config.toml
loss = "mse"
encoder_patch_size = [4, 4]
encoder_width = 192
beta1 = 0.95
Rows from block 2 of the encoder of a small masked image model, named by matrix and row number. Rows with one number belong to one neuron. Each number is 500 + 50 x the weight over its row's rms, rounded and kept within 0 to 999. All counts start at 0. Numbers have three digits each.
After each neuron's rows are labels from the 100 images, of 14976, where the neuron reaches its highest value: "top examples" is what is common among them. Only what is clearly more common there than usual is listed. The data: streak pictures of flow and ridge fields.
# fc1: MLP up (encoder.blocks.2.mlp.fc1.weight, 768x192), inputs 96-191
# fc2: MLP down (encoder.blocks.2.mlp.fc2.weight, 192x768, transposed), outputs 96-191

fc1.355:411495439589521523413555546362525502563564577496555505548466514534466514464433443459550515543541439438524514550543536542446424470522546489549527543579471570485463486534530502542513491585481513547504437467494547416500485539443504521588444449481548487451440470501475498467515427517452477486
fc2.355:456578564521514504545565475522589510441438485541661548532540503559426504542485450566567502509479576476435586499548434446509530496525581460504531440525426468436483572436497464469542411401497458565445442405530477610432480491449486510493564520550371528525533575536443507505501422527513442482
top examples: high contrast; fine streaks

fc1.560:495477493442486570471570443341539462512500575523499488508502597575561457483544407520543529544484483440480507461435537503398484563443490415519484472502501564578455549618470502553463515408539530502518335454435529439494509563446497460575471509437495594451489485408493462443505467534491469510
fc2.560:498600516550461537521578609583449512437485448406521526554566468440472493534532610478489560494514517585638498517550430515504467443576483448451454464415500525458562414505525428514488506481512468504506539482596448554392486534582473430497548479494450447518531510580458528605465458490488421398
top examples: high contrast; fine streaks

fc1.259:488480491480436475463561534381602520505481537459498447458623457602517459451471512520428576485510508482471413540514432493472477483534544471446427491407524537476479500478517502489467505541520403514529486483433469557497463434464561532589508701412485531519498516577525490506515490519405525538
fc2.259:535582505478473475473475457693473455499502436536613563521465573485454488530510494504480579569466476482597551496508532442532491589454465512569536422512455491495470448503511465471597523477523532447528461457491560486486511538464451579507606563499462536501556490450463482530560541511488439598
top examples: fine streaks; high contrast

fc1.227:571432438462520553521513489378531481508395542481584441495526587439552480536396504495474585490542429509570505463480574480467424490438459504429552517523527472523484530432526564447492514516492424532504508514437509485515450485411461433656487475428464541441467505494448497498561460492478515498
fc2.227:467576525460510536558430532619414481558501530461497516527519517488504524450550527538525539603463469640590449540471481420484562449512426454518493522488527502450461451545517506629493490500515414465456541531561477505504468458482553548428472572540501485435635496473468439550409489454544560405
top examples: high contrast; fine streaks; parallel

fc1.667:492508457498377516489397464405582563554517487491548431554455494467474529554556444499430443485560599616505475517528494543428521513513445477519530435504514542473495546457656459496529433488548575464537442450468478509558383465500463466553506510545530545603409439563510527555514493475396445559
fc2.667:506581542442532453582550502589451460470513454554583545540563488534445525467469449537515534497470414464393554453560529427581465511494495544448510431631446389519561477525506466448442547467484439479520549438521444415560508518482517488334585518596452516463512556516511451476479438523527507459
top examples: high contrast

fc1.246:491462498492597511453521487360530535485466475600598538481501551456492467473520433477445600535449522443424530519553479507439458499589520411500543584457530541530500492460521593478540519512439455493472422478473431537467440629454454490608568508450515515412496402547473512453486469498450452425
fc2.246:432541583498476543524446597515506467449558443485575551434495563469494471579514455583572488438513558539606542554503453538558471435492514472486412469398506485458436500547562460460465508491538513479584509470524454522455491497462469486545469608533515484484467515457457450576494430495559438517
top examples: fine streaks; high contrast; whorl

fc1.727:458498465503484487578537436417428500517572555569488423540481481538513440538545517500534577511534516539419498438472568523435508609484506515433482498420502544564441512536439536444491544517409602495377510468437452492507510532504434533441487481478568492425471539480564486524445457534483520475
fc2.727:534551529422390537483497470534487570439510398516524511419533540523444503533522519481439490532502634584555514424593522459493439449449481545446552467482450460494527486507526410494522520468513456472470535488578499553532570530535488512443507531520548526494536482499521539465600547465441480628
top examples: high contrast; fine streaks

fc1.210:536533606439452467534485485328487534479485443525468467575474572521508475578551560525504508518422551429539398428515576542500438490545545523519485481535494513555521441485458529626570527542482522448598524470413455507508524481440446553433472544501500503551469540422576478585499589455501490394
fc2.210:473597526506462524522529578483451535451547477512537447461484556522458421548474472459455487463536530560578500520557505497408532466478496526458454478483511496544469489426455444522483550598489558479478434442466574528473558501619505525566434517456485609525546562449461422537477482528509502489
top examples: high contrast; spiral

fc1.428:414444491451486451473452493401445552453545440466582438458608469521502469438481538464437438554553531507441531610469491484526548618488507402519597452509520497491462473587490506603478540522517510491647431477435538553560516484443478564534446491513528579490505553537538491412548488550466444411
fc2.428:517513425562450411554458514514436558499478432496499505519463474494465437546482443570468479537560415582455529471427366429481439480494443472542520540511558473498446472606504495488454490426444422476544526450532446557472519484432477500494498520539520447520481565533610549531503471487539495501
top examples: high contrast; fine streaks

fc1.677:486529547487545569380571476348511438559464506459574543439466501493430389487477538483536540503553444509511596515446491486384519484488502507546526432417466563549435528504553410614526538452546529557538487546445539413454486510483540490546449422518517531435472433534506441419531555568466531409
fc2.677:414434475481544520551545530590485501460463514444604491559515546434461496543541524467479531458495557537538538496504448501533468443521537398513518419482612445401495484478523473511538415447520533513450461526516613525479420579577445552514567588503490459442523495510459510582511489442610495439
top examples: high contrast; fine streaks

fc1.156:415494476453489475477581441360573450506550539484506425446519490595430455497461559573410496431531514421461482560524562525448487440515457446610526471419537533454561459630453568487455528493445592510530509454410534581544500583521471589586534507479504423463530559512421453425514594502434498596
fc2.156:523497555485521520489497470682485520513503511517499520614569540496437546550621509536512518514497487545569470493527505492574518461526484508474520544494505496492516482534541444522503522386557409472480577474540517487458556493446515462449603555551452560529500547425516429577427517521539503470
top examples: fine streaks; high contrast